Weights of a small model that predicts escape time at each pixel: encoder moe soft.
Rows from block 5 of the encoder of a small model that predicts escape time at each pixel, named by matrix and row number. Rows with one number within an expert belong to one neuron, the router's apart. Each number is 500 + 40 x the weight over its row's rms, rounded and kept within 0 to 999. All counts start at 0. Numbers have three digits each.
Before each expert's rows are labels from the 100 images, of 14848, where the router gives the expert most weight on average: "responds to" is what is common among them; "patch colour" is the nearest of a few named colours to the mean colour under the peak. Only what is clearly more common there than usual is listed. The data: views of escape-time and Newton fractals. In brackets: how many of the 100, against the usual share in percent.
# router: slot weights (encoder.blocks.5.mlp.router.weight, 8x64), inputs 0-63
# up: expert up (encoder.blocks.5.mlp.up, 8x16x64), inputs 0-63
# down: expert down (encoder.blocks.5.mlp.down, 8x64x16, transposed), outputs 0-63

# expert 0
responds to: cool (83 vs 14)
patch colour: blue (76 vs 5.7)
router.0:520550470512521499461514548473492498403518534484404525521476531538511517491485467492532525499483586464469479503512419518534530571530490519441488483469543338512522497490458457488517505534491521
up.0:528509469520509506494464450460505514512519557548458523565428538447573472537484500517543496571509531508547479470438475519528498456514553561505456498487451364531446505469543493530457496503427476
down.0:585516518457475488560520495575566462450525458514467567462447455505496527534422517527528529507546484458505488549490503518526498486507455478482466424522501586437529531494480554508454466523599487
up.1:461472559498535464599509492491531485497516368454559496555417511493551492523500499522430527613499495544487523525436535502483512469459448481501544524518513530456469474492500541447497489478498502
down.1:454537522574430477589493503569466505498501567480532576417535458535495490526535431522533512461580464459442457516561491459504485497543508475469459543510440497507502466563513512490447483469504495
up.2:530509478487470503487439464548477597504453515505460493466557507506442453484558509483428568460506475520435499538519522469496412518479501519492445524472474560507543516500510501471460565488633508
down.2:484501513527493475445516499502522472498435568551490557541444516510540524535482518531473590523448439491499528520494455497473563477498541494540509565527574454517439489441541406440513477479411489
up.3:461453543478568457563512597502537534569505453448526425492469424550470509554498534547480464526520477489475550536497528512500466462456452458556525512504529538533489581473466530463517562475528515
down.3:450522517525437418523486483470407459436523539419487475459574560499559513481496477433526439482482492487507447514542481503483513530540459544466477513479504513402491577465494506524456530460473487

# expert 5
responds to: dark (92 vs 14.4); burning ship (34 vs 9)
patch colour: black (93 vs 28.1)
router.5:477512449502546537517487415438504420504529581483569395505470537489478541487540556459453451503472460451492451520531456488469512466450481477535503432526507518489541480470527475541510466518441435
up.0:560482494509480503476493536606465511453494446502522509448539415426447486457495514456540477501515491515449481557509436460480550553533520487538456468544474573463547411445477455491483473523514513
down.0:520503472456482516501484482508536517479504497495528435438423526480519544472476480507466526476423505528434553501518502536502475465509524559450533474552497491497410476628476521545584501459469586
up.1:520517454474479489371527462498480552454465506524548487471560532502490525528536541453487520505439489455530412521542490470468579574497514461450443441547512546515545448523462506493535483505550479
down.1:549488450485502445368494538527522489517483458535559446471445468492519456517540518521564557502581498496483537488461516507524463483532500491472568491551466525488531446525466521517545558543468591
up.2:502495472499504551433444528453447604487526574491445472460482447529527499510525544442479533469405465492468458564476486472448568485541510548521469512529468423539457491553505517484505458484534493
down.2:530518493512521517444505467552600491504524458504475449528498571468503504501461514559494524468604487532462516601476507519552490556472540525445531579558531555459539471454535535513513491473449513
up.3:555512421571484439483503491548453523486449487479480447513513498462573460504430465519578503482524429536497451511475529549552539526512517489572432538476434500490505465482561514509458545472451552
down.3:596554597584481492544500461468520464550511533536518499521552511476555496528459502487504529574451543504462467558483520502500514500463465522520394513561468446450531487555462485483520446516513497

# expert 4
responds to: burning ship (46 vs 9); pastel (40 vs 14.2)
patch colour: black (98 vs 28.1)
router.4:503555424561586552512507486534453466426497470524520437531541516542505462457556592540465519561513495531444466555543555538453467488462485457478477508565447495508508465476543520493503519510520548
up.0:521479472512530542516542480494485558530465512504490462458525548487578546508521460538423486524488517525455465492462545528546550516442515582543544534517495460417564436465418525504484586546479498
down.0:453511504492440517509479519484540513499471492474496485486492476526432464467412508499557483406534517491526516507511451403521534488518534557528496535501477435573510448399414518546433495536523515
up.1:497506466506490437521461514532490489439463436581472512404522639517494537547524490525531482532498511523430524461506464487486462545529526463521556502465495503525432574471539526528475491558515534
down.1:523487412446508460419507450476466494577496557507499540511497374481569533501544477472518489511542544498431489496503561510486487538450464462527444514532526522441515547490499456524452458530513548
up.2:500557483553499488557436392481458436512480424441482441484473492463483421555475496456502482563495515490441483466503511492443500543485522524534495496469509462533496472492554543499414570476468547
down.2:579493475452535492534520527522506608488461517518533469575513487580458597497526529560469423473496570469494488486460541512477505486523565558465506495438513484467506474512523543533479463454499558
up.3:493475486548568545544491428491471474541528507561501460497562449511522502484546560544485479450429482523499542470511539482504502490452553525614496524456546456403509528537490515549511567507453483
down.3:452478474469440484508452569471554545491527549453491446539467543462478480462475533483534456526564466493415424474505470500520463522513485483485511467506478506649459542468497492552470554474499511

# expert 1
responds to: dark (74 vs 14.4)
patch colour: black (74 vs 28.1)
router.1:504518460487586559487484546530505467475484516496447469438446524500553551456468473481494454426497577470532557463557415484571502522508507551491462512510572437547516538539460446542512482500498469
up.0:436503580493435497520530488519506503552584484549534515630488443500446486568522513562456559516511475575487491554464565485510493514498509465517521489520511531474491485414468495474560506504518526
down.0:425558475543516516523470542469582563495516518428509521502488522426528503544607496474505529540531522504439506528530439530425518518531518448491509473472514544436523526579486484458494503460431505
up.1:497425537512430482426457466580526559478517494535555498505522542468471520516571530519466551484487523587487519520428506471507453524463470419467513478517476534508508454397526520476503511528557536
down.1:548562504510561556443517504393445471493538515492544522556464445482522509431499487496524499488508547535537486473532467523504586448523465475511494519450505481487492453613551517483435537487439502
up.2:443469521497482515522561536483502596540562500546525508551490467501491516564508542536427565572481482551545498600461522526497473445496480429459485512545513513441502538473440521502506511499582493
down.2:437524510521494481548484457513500461520581477422540496519510495483502489563559508469561529482473520484439547581583489497489509572511591451526538537490467542540474493455473554524444488431474473
up.3:466521409506542468490497475598477436519494551455561470475474462534556482465471467521487495519550474436485502466455529545546523550453525538537485506461542458510571488472559507549534536423444482
down.3:449472506502478499461535518475614530476516528487570537486574569495493563567451495498512538492509407456541514489528481500440505521493490474463476462601511493495452483481539502535557508429551473